config.yaml
model: "image classifier"
dataset: "drawn human figures in many poses"
train_examples: 195000
image_size: 48
crop_scale_min: 0.8
horizontal_flip: true
rotation_deg: 5
cutout: 0.4
targets: ["pose", "top", "trousers"]
num_classes: [16, 12, 12]
arch: "resnet"
norm: "batchnorm"
hidden_act: "silu"
drop_path: 0.05
depths: [3, 6, 6]
kernel_size: 3
stem: "deep"
avg_pool_shortcut: false
widths: [64, 128, 256]
label_smoothing: 0.2
loss: "cross_entropy"
init: "trunc_normal_002"
residual_init: "scaled_by_depth"
optimizer: "soap"
beta2: 0.95
learning_rate: 0.0022
beta1: 0.9
shampoo_beta: 0.95
eps: 1e-08
precondition_frequency: 50
max_precond_dim: 1024
merge_dims: false
one_sided: false
adamw_lr_other_params: 0.00082
max_grad_norm: 5.0
ema_decay: 0.995
max_steps: 14400
batch_size: 384
epochs: 28.4
lr_schedule: "wsd"
decay_fraction: 0.2
final_lr_fraction: 0.05
warmup_steps: 430
weight_decay: 0.05
adamw_weight_decay_other_params: 0.05
Rows from block 4 of a small image classifier, named by matrix and row number. Rows with one number belong to one channel. Each number is 200 + 20 x the weight over its row's rms, rounded and kept within 0 to 999. All counts start at 0. After the name is the row's rms in percent of the matrix's.
After each channel's rows are labels from the 100 images, of 14848, where the channel reaches its highest value: "peak on" is the class under the peak; "top examples" is what is common among them. Only what is clearly more common there than usual is listed. The data: drawn human figures in many poses. In brackets: how many of the 100.
# convs0: first 3x3 conv (model.blocks.4.convs.0.weight, 128x128x3x3, each kernel summed), inputs 0-127
# convs1: second 3x3 conv (model.blocks.4.convs.1.weight, 128x128x3x3, transposed, each kernel summed), outputs 0-127

convs0.98,109,211,211,179,159,183,184,216,202,207,186,173,184,223,211,148,228,189,200,210,225,205,177,193,187,173,181,181,199,171,207,146,185,168,194,189,191,159,177,179,188,184,203,162,188,208,174,167,171,202,200,223,193,168,222,179,233,215,199,190,188,222,213,175,207,209,171,191,200,175,205,179,195,182,175,168,223,185,216,171,174,165,192,207,188,210,211,205,213,187,206,188,212,177,193,207,189,198,221,202,183,179,177,202,249,203,206,192,180,159,177,182,202,187,196,212,200,168,161,205,215,187,214,206,188,177,223,196,200
convs1.98,102,185,223,247,207,180,213,186,198,201,175,178,218,243,174,207,191,212,205,164,209,201,198,153,202,205,182,191,185,210,230,200,227,203,229,229,190,197,175,205,219,192,192,186,178,227,234,181,195,194,175,169,150,187,179,183,205,216,223,178,206,215,229,211,190,186,165,207,194,177,176,197,185,193,191,188,218,177,188,216,242,199,185,167,224,187,181,189,187,187,174,200,190,199,181,154,170,178,218,194,168,210,217,181,204,210,193,187,207,172,199,195,212,200,243,191,186,179,179,220,190,191,210,183,174,199,208,197,160
peak on: torso (56)
top examples: bowing (65)

convs0.100,110,189,187,239,212,190,205,148,202,214,181,207,190,205,192,216,203,192,209,208,200,161,176,174,215,188,201,203,200,206,182,219,212,214,199,188,194,220,236,195,227,187,214,171,206,214,210,202,209,215,241,208,181,187,249,196,224,199,219,210,246,209,209,211,265,242,147,202,171,175,187,190,175,191,222,143,189,178,213,217,196,206,178,174,214,213,222,196,175,188,209,197,205,165,196,183,205,204,211,155,203,222,204,211,193,210,198,186,192,171,203,216,176,208,215,197,175,196,210,182,223,216,188,208,190,203,208,196,216
convs1.100,107,208,192,193,217,212,188,166,207,212,181,212,224,215,192,162,186,196,215,220,204,180,226,187,202,187,195,172,196,178,218,202,177,235,208,201,229,201,189,235,188,200,200,213,168,243,204,232,202,202,168,202,229,205,173,202,201,190,226,160,195,195,202,224,127,184,156,221,220,210,221,235,175,203,159,177,214,204,222,208,219,185,187,200,233,207,206,181,225,228,176,195,183,181,216,215,202,181,202,134,177,207,198,207,201,178,211,220,179,178,200,198,211,200,210,198,223,202,206,213,203,185,196,190,197,190,186,199,219
peak on: torso (48)
top examples: blue top (70)

convs0.24,106,197,195,194,175,173,172,221,201,185,194,181,238,227,168,195,154,194,182,212,217,222,210,170,220,201,183,209,194,203,176,196,196,211,197,224,169,202,176,206,181,185,198,185,198,201,222,181,185,197,200,233,222,203,185,183,203,173,231,204,189,218,202,195,199,218,155,200,198,171,212,183,223,218,193,166,207,179,242,195,178,202,210,186,241,201,189,209,252,158,219,200,205,189,177,160,180,201,239,181,196,174,197,205,196,183,247,207,180,194,195,169,197,207,220,192,173,192,194,190,174,205,187,214,253,201,216,206,204
convs1.24,095,185,181,210,187,199,190,219,220,208,208,218,204,221,198,193,236,199,203,237,181,230,179,243,221,167,188,202,197,199,184,223,209,210,185,160,230,217,222,195,213,208,166,186,227,229,146,204,208,213,245,191,234,197,183,192,189,170,208,231,203,222,202,204,217,210,170,223,200,208,247,217,211,181,250,195,198,219,216,187,209,202,215,169,230,208,211,187,187,197,188,201,208,196,216,183,207,234,189,222,209,210,207,213,178,206,195,195,234,188,179,205,233,193,182,224,225,204,209,222,196,227,231,206,173,233,173,205,208
peak on: leg (28)
top examples: squatting (52); white trousers (36)

convs0.111,099,209,179,212,202,223,189,176,185,246,225,180,174,193,230,185,217,214,226,211,234,204,181,188,238,260,172,194,193,213,159,173,212,210,227,225,224,253,173,174,215,174,167,173,171,187,205,215,212,185,186,197,206,212,206,205,205,204,194,196,186,185,198,208,192,214,206,213,230,247,210,198,213,200,184,210,242,234,191,215,207,218,205,206,211,199,209,182,178,220,207,165,203,188,177,194,198,200,195,188,214,210,200,201,175,212,186,197,202,236,217,169,188,199,190,207,218,199,224,208,157,177,180,191,202,191,199,215,165
convs1.111,107,176,190,193,210,207,228,208,188,175,214,225,196,168,222,225,180,190,217,186,190,213,180,252,175,162,214,205,234,181,192,221,210,212,177,199,192,182,201,232,189,257,177,209,199,175,181,205,178,207,181,171,207,214,200,186,159,215,224,202,179,169,205,179,207,189,246,194,212,193,196,205,204,203,198,195,206,181,179,205,179,182,202,229,183,198,207,236,181,200,216,181,232,217,200,247,214,210,230,188,235,199,180,238,206,201,162,191,199,176,212,216,218,220,192,225,196,193,182,209,196,200,150,193,187,202,205,185,206
peak on: arm (29)
top examples: star jump (29); white top (29)

convs0.88,081,186,210,221,180,207,197,217,181,187,179,203,228,190,183,205,197,215,183,220,201,205,178,141,233,184,209,201,186,214,197,206,209,181,230,206,218,186,205,186,203,206,162,190,216,210,221,213,166,199,204,205,188,206,202,165,189,199,240,195,228,234,218,200,200,249,151,182,211,173,240,180,200,188,185,206,145,197,238,189,192,208,209,221,195,217,176,171,201,199,191,202,207,197,203,184,181,215,206,182,193,176,212,218,254,227,205,190,190,219,216,189,165,204,223,161,199,234,203,197,195,213,196,204,222,213,215,200,236
convs1.88,088,189,176,199,174,211,180,189,174,221,203,200,181,187,218,221,182,174,215,184,170,223,198,245,182,174,200,193,206,200,194,193,170,185,193,170,207,204,181,182,213,239,186,205,216,182,179,215,213,177,210,208,170,201,205,173,196,187,186,206,154,182,177,201,186,195,213,226,226,210,178,195,199,175,210,222,207,205,204,157,204,186,231,197,182,230,215,188,223,221,199,165,196,235,220,213,184,200,197,187,223,207,207,194,215,191,185,223,197,186,186,216,181,177,138,185,187,209,172,172,248,207,189,243,222,217,200,159,207
peak on: torso (38)
top examples: splits (38); star jump (34)

convs0.96,095,200,206,203,202,185,204,200,173,223,187,214,191,187,185,183,196,184,174,221,185,192,194,188,252,218,188,195,204,195,190,200,204,187,251,227,180,193,181,159,152,201,196,177,200,168,198,186,201,216,189,205,205,195,188,198,188,220,151,179,169,192,205,177,203,226,199,193,169,237,182,209,188,189,201,195,247,206,200,218,159,179,222,218,205,217,204,172,187,176,213,173,203,192,193,224,235,201,158,185,193,202,204,192,219,223,192,180,170,214,196,178,213,204,218,204,161,185,168,206,190,246,250,203,198,204,185,192,221
convs1.96,087,152,184,208,216,201,204,205,185,221,225,207,215,202,199,219,241,186,224,223,211,204,205,198,216,155,186,223,250,187,222,202,181,202,159,233,173,241,225,222,222,212,156,229,202,223,177,204,238,198,208,182,196,195,204,214,220,185,195,175,223,221,221,230,214,184,217,209,200,158,223,212,193,197,192,197,197,183,186,199,171,198,211,210,194,186,207,199,200,202,185,210,189,213,183,197,187,196,233,198,216,211,158,211,216,186,216,199,209,213,206,254,172,190,205,248,207,210,213,205,218,164,173,199,219,209,193,207,186
peak on: arm (31)
top examples: hands on hips (45); yellow top (29)

convs0.60,092,192,210,218,203,207,213,199,211,201,222,208,201,196,177,194,239,223,246,200,221,186,201,175,191,192,198,206,199,177,196,188,237,210,193,201,227,204,200,195,205,184,191,188,202,225,204,197,175,229,205,250,218,189,154,197,219,195,208,186,199,199,186,185,186,238,177,192,188,165,173,218,239,213,179,207,190,190,232,194,206,216,175,171,233,190,186,191,240,203,179,204,167,207,182,203,173,203,208,180,217,209,218,165,207,195,251,198,175,181,233,230,185,190,193,200,172,167,199,167,185,201,216,204,198,208,258,188,226
convs1.60,093,217,196,198,175,171,211,221,164,173,232,203,194,169,170,170,190,197,217,206,194,201,197,202,168,215,230,215,184,197,188,236,213,184,198,235,195,191,163,222,183,203,218,204,198,211,199,167,210,203,217,173,172,220,214,219,184,165,206,231,202,163,240,186,211,178,226,207,177,198,216,206,217,202,188,207,136,164,185,167,228,183,242,225,225,207,210,210,190,198,228,181,186,224,200,195,198,210,204,213,181,200,191,213,168,201,202,195,174,192,195,221,202,193,179,244,208,217,224,193,183,188,179,207,217,212,213,215,181
peak on: leg (33)
top examples: standing (40); walking (26)

convs0.40,090,218,231,194,171,210,195,227,193,203,208,181,193,203,198,187,173,216,196,190,206,202,159,161,225,188,198,212,254,212,189,180,205,191,233,230,213,193,170,212,206,195,245,184,212,201,216,265,187,218,225,216,183,207,193,209,190,179,204,209,218,201,207,221,194,228,183,206,163,181,164,175,180,196,181,199,217,204,204,194,201,204,216,188,156,213,179,207,219,185,222,200,203,194,199,200,168,223,180,206,198,188,197,212,155,199,181,194,188,176,198,160,160,222,185,196,209,171,203,186,174,161,221,194,224,185,210,171,196
convs1.40,081,191,219,215,206,198,204,193,207,174,171,208,168,195,192,170,223,203,193,201,187,220,237,185,225,188,224,180,231,214,195,194,183,180,210,157,195,177,202,197,209,215,213,228,189,194,181,233,192,199,202,192,239,210,206,217,213,234,215,214,165,219,241,239,210,245,185,206,165,200,214,187,206,206,231,190,169,196,187,211,194,205,160,220,184,186,205,184,212,206,169,224,180,196,211,210,214,215,174,182,192,199,192,198,222,216,201,193,208,186,189,189,248,229,207,226,180,215,174,236,212,234,239,195,183,225,182,236,202
peak on: head (32)
top examples: lying (36)

convs0.43,083,193,228,211,207,197,214,181,203,167,184,185,218,190,198,210,155,194,185,190,195,209,197,219,220,204,168,201,233,205,187,143,211,197,206,176,166,163,203,240,162,195,214,226,227,204,205,222,196,200,188,172,180,212,175,206,223,207,221,182,205,186,209,185,235,205,208,175,155,180,198,200,205,186,220,217,222,219,168,214,208,203,202,223,204,200,190,208,217,195,214,176,182,206,164,196,171,205,233,196,221,182,190,211,200,229,193,233,188,206,250,158,170,219,188,190,188,181,203,207,224,185,178,205,190,196,198,246,181
convs1.43,090,185,188,216,177,195,179,210,173,205,204,219,211,216,209,187,233,183,202,209,197,209,195,213,179,195,228,187,194,216,194,231,193,201,196,181,190,173,201,200,199,194,176,156,196,200,170,243,220,180,210,188,168,224,158,195,227,205,205,223,205,174,201,164,177,220,217,175,209,201,201,214,205,201,179,181,200,152,209,199,206,179,162,197,194,223,194,219,221,204,181,246,211,200,200,227,215,220,173,207,202,207,225,169,228,172,230,197,226,198,175,196,212,207,210,236,205,218,155,233,262,214,222,179,200,194,209,197,201
peak on: torso (43); leg (27)
top examples: squatting (30); red top (30); sitting (25)

convs0.127,089,233,200,179,201,168,190,213,195,222,192,193,172,257,183,213,210,178,148,222,172,214,181,177,194,167,224,200,191,208,195,198,195,191,191,200,210,221,221,182,211,186,215,215,189,221,217,165,226,207,198,216,147,229,174,155,185,206,190,185,217,245,216,224,207,196,190,192,201,210,243,203,251,187,190,172,169,231,209,198,203,198,185,188,184,187,209,220,218,219,209,226,205,199,179,191,198,201,179,196,201,189,210,228,219,191,196,164,188,179,206,181,177,214,216,218,183,165,199,191,218,217,208,210,181,200,222,176,200
convs1.127,095,169,200,162,208,182,222,220,188,157,201,229,197,190,206,221,226,212,229,171,182,213,191,257,213,197,193,210,181,200,184,203,182,205,200,196,181,165,198,200,163,193,181,200,199,203,178,197,154,199,189,188,210,163,190,211,195,177,224,203,187,178,219,166,230,183,233,202,231,187,201,221,199,200,200,224,189,187,179,193,167,197,210,264,218,204,198,200,168,206,192,201,227,238,241,198,205,210,230,209,228,193,214,195,168,185,205,200,192,209,186,221,196,182,167,204,186,184,219,199,220,189,190,194,174,194,191,178,170
peak on: foot (54)
top examples: star jump (33)

convs0.19,102,210,216,205,228,189,203,203,182,211,197,217,214,206,187,200,214,183,239,225,200,198,192,213,183,215,204,190,198,202,183,222,186,197,231,193,210,190,187,187,145,185,187,204,182,205,181,213,227,206,207,184,180,191,233,199,231,234,190,203,185,201,246,226,181,201,196,170,201,210,190,213,227,207,164,194,257,210,203,218,162,213,199,214,194,238,201,192,216,218,166,203,185,179,258,206,210,192,178,187,197,225,188,217,233,173,160,209,174,149,204,198,201,186,212,227,210,204,191,192,180,196,220,233,242,205,199,209,216
convs1.19,101,177,186,177,206,237,216,226,181,205,179,180,177,153,210,206,250,192,165,186,196,206,184,219,218,203,186,196,209,212,216,219,227,216,184,205,196,195,179,181,217,204,180,194,230,183,197,203,190,198,214,172,199,187,236,189,176,217,179,223,209,175,226,177,222,158,249,190,206,203,201,191,201,189,187,218,161,200,191,151,180,176,210,235,173,199,239,201,174,212,212,182,238,240,183,200,192,217,209,210,208,201,196,171,169,194,218,197,202,226,179,232,201,184,172,202,195,202,201,214,194,217,194,190,208,232,187,190,183
peak on: arm (43)
top examples: walking (51)

convs0.121,095,209,218,182,186,211,193,215,200,210,187,207,210,216,167,199,165,178,175,182,192,216,170,174,232,160,202,188,185,178,208,230,217,187,193,205,267,188,199,196,234,189,226,206,202,191,202,135,195,230,203,197,184,170,200,187,201,259,186,192,206,235,200,179,213,193,179,213,205,216,190,201,211,198,192,214,193,193,220,185,191,194,183,211,245,187,208,184,183,173,186,190,163,198,205,182,216,217,204,203,170,156,210,212,226,201,202,217,202,181,187,173,207,214,177,199,201,156,183,188,210,200,205,202,159,192,204,203,177
convs1.121,088,173,193,174,175,200,233,200,192,151,183,184,182,167,193,162,228,214,186,185,190,204,210,214,175,211,175,184,212,204,164,155,210,205,209,198,149,233,182,195,169,197,214,168,193,201,180,245,201,211,202,183,170,198,189,240,177,157,227,217,208,179,198,212,175,219,219,195,179,181,207,184,195,208,181,213,206,188,182,192,200,161,184,183,170,195,203,197,175,185,222,224,228,201,206,206,185,193,199,175,188,204,174,176,189,189,188,220,179,229,195,201,167,203,166,212,174,198,195,204,174,189,203,184,202,193,222,214,214
peak on: head (87)
top examples: lying (47); bowing (33)

convs0.113,089,201,236,154,205,191,216,182,187,196,210,191,194,224,182,198,195,178,168,212,182,181,169,179,228,222,204,206,228,219,171,179,226,183,223,214,225,182,188,208,198,164,197,182,203,204,214,203,174,217,185,206,156,228,216,202,181,154,181,183,190,173,226,225,185,253,191,213,189,188,169,214,162,193,201,222,207,195,220,187,233,180,223,207,209,201,193,267,188,161,204,204,194,201,188,176,191,176,213,168,176,199,199,204,178,201,194,197,198,173,181,215,191,203,181,213,198,202,209,207,221,193,237,197,210,203,208,204,175
convs1.113,081,183,182,226,197,193,201,238,202,217,180,198,172,176,199,190,223,191,208,200,192,211,228,187,194,212,170,202,173,204,188,206,229,208,158,226,183,213,210,171,224,219,223,229,218,217,183,227,261,204,236,233,193,192,202,190,196,218,219,206,217,238,188,222,220,187,220,212,195,207,208,191,197,203,216,194,175,139,205,186,223,162,158,187,191,175,210,139,204,188,206,209,203,214,218,207,205,211,201,204,170,211,195,170,209,185,184,193,198,210,185,183,199,204,207,213,182,187,185,217,200,200,217,163,216,210,166,197,233
peak on: arm (46); torso (32)
top examples: arms out (25)

convs0.105,084,173,226,164,173,197,165,198,220,196,244,218,197,203,203,222,162,218,180,197,176,194,165,183,274,176,244,208,183,190,214,202,215,215,248,212,210,200,200,184,171,218,204,213,204,175,177,197,205,220,210,229,197,199,179,217,203,200,200,191,200,208,184,173,186,228,160,231,182,185,213,216,211,199,214,193,164,187,232,201,186,199,201,204,198,173,197,165,175,217,204,210,189,208,210,227,177,213,215,187,197,164,214,224,205,207,220,170,177,202,192,214,219,205,190,194,191,223,205,176,198,184,178,193,171,186,220,182,203
convs1.105,090,198,194,209,178,205,204,222,171,196,195,176,196,184,239,156,236,197,208,182,213,206,194,241,195,269,173,218,202,233,170,177,181,199,189,180,178,210,186,205,195,173,164,199,221,222,169,202,207,196,190,202,202,194,215,205,204,197,228,226,208,216,200,235,229,218,186,219,216,220,228,219,187,196,220,210,237,205,177,182,182,189,225,211,175,213,191,200,201,190,217,236,230,207,238,196,208,194,214,221,203,200,193,184,191,190,203,201,158,226,237,238,176,199,200,201,197,190,191,197,220,190,249,208,212,217,208,216,213
peak on: arm (41); torso (27)
top examples: black top (29)

convs0.33,090,205,244,188,220,199,225,204,172,248,212,193,211,177,176,177,214,199,205,213,216,191,204,201,216,220,178,164,203,198,181,229,204,187,217,190,167,220,192,211,188,189,206,224,212,185,232,230,200,206,208,188,228,192,177,206,205,213,167,183,183,192,177,217,195,211,227,204,190,220,199,199,221,157,183,176,193,234,216,244,202,205,226,181,221,221,194,211,176,198,210,203,202,180,180,218,157,208,154,187,241,179,222,165,183,229,248,184,209,202,206,211,196,193,201,239,207,190,214,204,183,181,158,202,209,193,197,183,196
convs1.33,095,170,181,198,196,215,187,211,178,215,196,183,189,195,185,213,218,194,203,175,185,201,205,248,192,196,189,179,207,195,196,182,201,153,194,203,201,222,168,181,199,225,232,173,174,203,174,176,205,163,220,208,169,211,202,203,180,212,192,212,177,218,173,173,193,193,272,192,179,199,195,196,187,195,206,195,194,179,187,152,178,181,200,189,213,177,189,234,203,172,207,219,206,191,195,184,227,203,202,211,190,180,190,225,176,160,171,222,203,180,163,242,214,178,178,210,195,162,188,172,209,208,208,208,228,201,210,203,165
peak on: arm (55)
top examples: walking (55); sitting (30)

convs0.12,094,238,192,197,186,209,192,183,180,210,227,207,226,184,202,229,180,224,237,226,174,205,182,186,194,207,124,193,200,207,155,172,180,188,206,215,230,196,199,226,207,176,200,227,193,202,238,197,193,204,191,230,219,219,190,195,217,188,232,203,187,189,185,221,210,187,203,205,200,183,222,216,173,234,196,198,204,190,207,179,187,217,210,207,185,222,208,197,207,188,211,188,190,180,201,176,206,203,194,205,242,191,176,197,203,178,192,206,213,215,170,195,209,257,238,191,198,165,216,166,182,211,188,160,192,153,212,203,199
convs1.12,092,171,162,177,176,205,210,206,197,177,179,191,215,196,232,161,229,192,170,218,233,175,219,225,204,166,247,229,206,180,205,196,212,211,206,204,169,194,186,185,209,198,178,209,196,222,178,163,212,203,222,220,214,203,200,194,196,179,211,216,229,185,211,196,209,229,217,276,181,227,211,177,198,200,206,213,243,173,215,181,176,198,215,195,205,215,209,201,204,217,203,191,207,190,204,232,223,228,179,216,211,191,224,189,211,200,179,197,181,198,215,219,192,239,173,210,227,197,211,197,217,189,181,211,218,180,160,185,218
peak on: leg (35)
top examples: white trousers (35)

convs0.90,095,224,207,210,187,202,180,187,208,187,168,157,201,193,173,214,188,194,150,209,212,204,209,180,204,226,168,222,203,208,212,185,198,207,172,210,173,169,239,204,191,166,198,190,201,180,168,191,155,177,183,196,199,214,178,191,199,226,210,200,196,203,218,195,184,217,125,216,183,203,210,200,175,164,195,198,215,221,209,238,207,174,192,215,184,200,205,208,199,185,192,185,202,190,182,198,197,204,209,191,178,211,173,188,201,203,235,207,199,186,191,161,196,189,193,187,150,172,163,167,247,212,204,175,215,196,209,186,213
convs1.90,094,192,232,249,186,183,199,197,205,218,212,192,173,194,218,225,183,195,215,187,139,184,213,205,194,175,195,189,201,179,199,177,200,187,203,205,192,221,171,213,204,208,174,203,170,180,202,207,197,177,218,222,174,167,200,186,208,208,192,156,180,214,187,206,193,210,183,226,218,185,185,219,165,205,189,196,226,212,188,201,217,197,171,179,220,175,163,199,215,154,209,201,181,200,167,164,196,219,193,198,207,176,180,183,180,207,190,178,213,192,244,182,194,254,230,186,177,203,179,207,196,189,178,202,175,161,198,220,170
peak on: torso (50); arm (36)
top examples: running (80); yellow top (30)

convs0.49,095,174,198,192,191,230,147,174,171,184,228,168,189,206,206,211,167,199,199,202,210,187,195,192,187,202,177,183,190,214,205,196,212,183,192,183,223,172,219,212,167,169,180,225,216,184,214,209,172,160,190,187,211,188,188,195,226,207,189,202,188,212,223,168,194,211,165,201,171,197,204,239,197,181,223,213,138,212,224,162,211,200,215,179,211,196,189,206,204,208,204,206,207,234,202,204,210,187,198,186,201,222,209,183,217,198,176,213,201,211,233,167,236,176,212,191,239,216,159,238,187,212,186,192,209,232,183,212,176
convs1.49,102,185,221,181,192,203,199,194,201,192,189,193,209,219,197,208,247,197,224,202,171,219,215,223,207,170,209,200,194,196,231,201,208,187,200,167,194,196,223,167,198,198,157,174,186,194,192,209,224,179,193,206,171,186,201,172,235,224,170,186,193,200,210,197,193,184,218,190,262,163,146,184,194,212,173,194,223,201,206,195,217,178,194,169,197,228,179,167,211,230,221,187,194,195,219,223,210,202,161,208,236,217,199,214,248,196,215,182,211,196,213,239,159,179,198,202,169,203,206,194,185,195,192,222,170,200,208,216,195
peak on: leg (28)
top examples: running (29)

convs0.13,095,176,197,236,226,208,226,207,171,196,186,192,218,208,214,206,182,182,227,191,193,186,207,173,175,177,204,197,159,180,170,166,233,192,188,256,239,213,190,206,195,204,199,206,191,183,191,174,181,217,195,200,220,214,244,183,185,206,191,218,182,186,178,209,189,184,167,215,189,167,180,208,213,178,192,219,184,205,162,234,230,163,216,201,224,218,234,263,211,163,207,174,197,220,192,178,190,190,180,198,214,199,195,204,199,225,216,186,214,195,217,197,208,209,189,211,228,204,185,180,176,183,185,214,203,227,193,218,198
convs1.13,093,176,156,205,204,166,165,190,216,186,199,210,217,187,185,182,198,209,197,190,181,189,231,196,174,189,176,190,214,201,173,194,168,171,210,158,179,189,220,170,201,180,209,172,196,195,184,193,178,153,157,191,176,165,166,228,199,190,194,182,196,191,202,212,171,188,224,202,213,230,165,194,169,177,180,195,188,175,209,190,214,186,196,152,206,171,196,154,191,215,192,197,195,188,205,261,202,168,186,200,206,199,182,201,191,180,181,211,206,202,180,201,194,180,189,188,172,190,212,216,230,218,197,171,191,189,189,187,206
peak on: torso (36)
top examples: star jump (28)

convs0.6,110,262,198,186,190,205,205,204,190,196,213,192,195,201,252,208,220,192,186,209,212,196,174,216,179,157,211,168,189,170,208,194,192,208,149,198,181,242,185,207,222,194,194,186,199,198,220,214,209,221,203,211,221,245,215,164,210,219,198,200,201,194,189,161,209,203,209,202,207,205,188,182,187,215,196,191,233,196,186,184,185,225,173,178,199,202,211,182,140,204,172,211,191,166,200,186,205,219,234,199,200,193,186,215,227,188,161,186,199,227,211,197,207,209,199,192,187,178,204,182,170,150,174,201,224,188,212,167,191
convs1.6,108,133,199,184,185,177,187,190,197,171,184,199,201,225,150,182,180,199,192,187,187,194,195,186,177,198,192,179,184,208,188,190,176,195,213,178,205,146,213,182,173,238,188,176,185,198,198,228,186,187,199,191,195,178,187,192,212,195,198,189,171,180,174,199,185,213,204,203,191,166,197,161,178,179,184,211,158,168,212,213,215,206,193,148,205,189,196,203,188,186,196,198,180,201,183,197,181,176,163,195,202,204,167,224,208,158,229,199,239,218,172,222,196,189,210,187,197,176,207,199,196,201,211,177,182,190,184,169,165
peak on: head (45); arm (40)
top examples: arms up (92)

convs0.107,086,183,215,228,192,189,172,187,220,193,217,213,186,199,191,204,163,179,163,210,224,197,219,156,230,235,187,190,228,214,213,166,184,204,220,172,178,194,192,188,194,193,238,180,193,221,194,205,193,192,197,220,191,167,169,180,215,198,206,193,216,217,229,198,182,206,169,195,188,213,183,157,187,185,179,184,196,200,211,186,203,175,193,202,213,177,173,209,201,207,192,229,166,199,183,229,202,205,224,189,255,199,187,193,222,202,189,233,228,250,212,218,199,213,199,199,194,227,178,206,207,184,234,137,194,201,206,217,189
convs1.107,081,172,220,169,197,218,205,215,160,192,196,194,189,194,200,221,203,194,184,163,200,192,168,187,217,227,204,200,180,200,167,179,255,204,197,189,205,217,212,186,186,208,230,180,202,195,172,242,207,202,203,214,202,225,226,192,197,212,207,227,187,186,209,170,221,231,152,187,245,199,197,192,166,167,203,192,190,178,176,215,189,176,218,203,167,225,211,194,163,187,213,222,221,206,220,167,187,189,189,220,182,184,212,232,196,176,190,209,200,180,167,213,186,165,200,217,199,176,170,229,218,203,186,197,197,218,162,186,191
peak on: arm (27)
top examples: lying (34); black top (25)

convs0.22,092,203,209,161,184,200,197,169,211,178,177,229,152,188,211,187,189,204,189,190,195,193,183,188,203,241,178,218,200,215,231,179,235,206,151,202,197,189,217,192,217,161,228,193,199,203,209,178,204,212,210,210,163,176,205,193,203,230,165,198,187,194,205,188,176,240,186,201,199,192,167,207,188,182,195,180,165,177,237,215,198,201,221,201,240,193,187,216,170,256,201,216,182,184,166,229,181,212,187,189,207,210,200,153,225,167,205,195,206,218,206,216,229,188,218,206,205,195,189,185,191,175,204,211,182,193,183,216,189
convs1.22,104,193,219,181,205,186,170,221,168,194,215,210,190,184,199,213,207,191,210,180,193,203,174,242,154,169,232,195,204,203,172,193,225,170,212,199,212,244,175,199,196,225,183,223,227,169,198,230,198,178,236,226,214,207,224,183,207,166,207,238,228,215,198,217,230,196,203,207,200,173,212,213,204,194,212,226,221,224,182,157,199,189,175,215,178,183,215,191,190,199,199,203,208,227,229,218,200,245,178,229,190,164,198,198,191,208,192,234,208,200,217,210,217,197,170,209,229,178,181,223,201,215,232,197,191,208,175,192,224
peak on: leg (28)
top examples: lying (28); splits (25)